A small image classifier, trained from scratch.
Model: 6.25M parameters, 32-pixel images, arch resnet_bottleneck, norm batchnorm, activation relu, depths [2, 4, 4], widths [256, 512, 1024].
Training: muon at rate 0.018, held-out accuracy 92%.
Data: trained on larger renderings of crowded toy scenes, 90422 training examples, 17.6 epochs.
Rows from block 3 of a small image classifier, named by matrix and row number. Rows with one number belong to one channel. Each number is 128 + 32 x the weight over its row's rms, rounded and kept within 0 to 255. All counts start at 0. Numbers have three digits each.
After each channel's rows are labels from the 100 images, of 14848, where the channel reaches its highest value: "lies over" is the class under the peak; "strongest on" is what is common among them. Only what is clearly more common there than usual is listed. The data: larger renderings of crowded toy scenes.
# convs1: 3x3 conv (model.blocks.3.convs.1.weight, 128x128x3x3, each kernel summed), inputs 0-63
# convs2: expand pointwise conv (model.blocks.3.convs.2.weight, 512x128x1x1, transposed), outputs 0-73

convs1.74:139136110135121133086153069157133122081173136120146086081122117069115162151160174144122187118149137171118133159118143109126125170106098082101165128123066128122107170103132114138144165105135120
convs2.74:118132138115068174166063117178175108125145118122124102111079074100145136135145102159188118156130108239135143123144162175087121131120127126141113191170091061085135165121122162125133139144168131203126133156107129114135114080
lies over: mushroom
strongest on: mushroom

convs1.9:134124106155104114128091089090179149188089107150093182073156098032126150107128084137157133118128120159106185136107130118094104095153122093122134067084074109113081158116187133081112108126128119
convs2.9:127131154160082144149091130130115119151114133153141083117149176143125174108162172065152124123137185173220121127134134213149099165162072102024104142175069061094103110153054076125153114104140094138137075166204124111132082106
lies over: hammer
strongest on: hammer

convs1.40:103152114145087115026133126099133145150183118119147119109099142100070084202151148124108176175114094111130117147093165110138137071141080044110136170095112147120148119133126131188135126130104129
convs2.40:102159142153168148105085125188120114115142135145140098079108133166097131119122135163131109143123255173069110129151143045104133127086160107142134114112082036147127080162139144119110135092098117159114136092132167137115156106
lies over: mushroom; tree
strongest on: mushroom; tree

convs1.122:129128091104130129090104119087124116102088109192152128066129089106146122104092129121160128125174061113095136117124125112074088108123155088143118145108142099112114090135185187120146161126118122
convs2.122:115084156080122104147156130164149120154145133160130119142128137163130129090132146148140118173059168154122170118137095098122155108092156123043125118139121150129189132092114133085158137161151127077141196106137099108059077176
lies over: hammer
strongest on: hammer

convs1.121:140141127101104147142116163131115146115115074135186164119145149129130164113085113105140139094116100091137134141135131094119109199151123187134133056060120118156089083124116182114149169053126162
convs2.121:111109078129138121122136121127098118125147145113129159202123147144114146116129143166096131164135205152111137152136140067122100141156196109135098112144047085150130184138156161154114112085138139106130077137215133100092091165
lies over: hammer
strongest on: hammer

convs1.123:120132120127066124141095134195125109095113119112115065169132121139088127112156084130159134093122134156154106108115149121154114161110135098122128037141120095123098208140124088067141149129118131
convs2.123:139104180110206127130130124113102111142113113228142175141116111164105088145095126118146142131136108150126135161120123173098134156125173142110145164110109179171051161156180119145148112074132156193111148139165124166060136197
lies over: pine; tree
strongest on: tree; pine

convs1.72:112123095149099144038149103132131167143125125116106179130135141102072144142107097130094111188180052126089132135056145084111155134147085108150147191081110134137094048131149164136167103093073092
convs2.72:132133074150136106105100149093077078099142125134131078145138148140147140125102122124133118142155135122110130072119103082125131150091093142193075114126136141132074064092101109133124112133132092137135099151175187089136121164
lies over: mushroom
strongest on: mushroom; largest object: mushroom

convs1.36:148143131191143090128159121124125122174130134132100120156089178143049077159177159130138137167137128149143110141128141126185136126134169105122130112135081139142065128089126174158136100128085109
convs2.36:158125046144088101108127138143162107148094123097127158168095160166084155149086094117158101135141154139133130171143124083099087077079123160123144102098135126117093121200157112114137109144094097083145164165220124104097108169
lies over: mushroom
strongest on: mushroom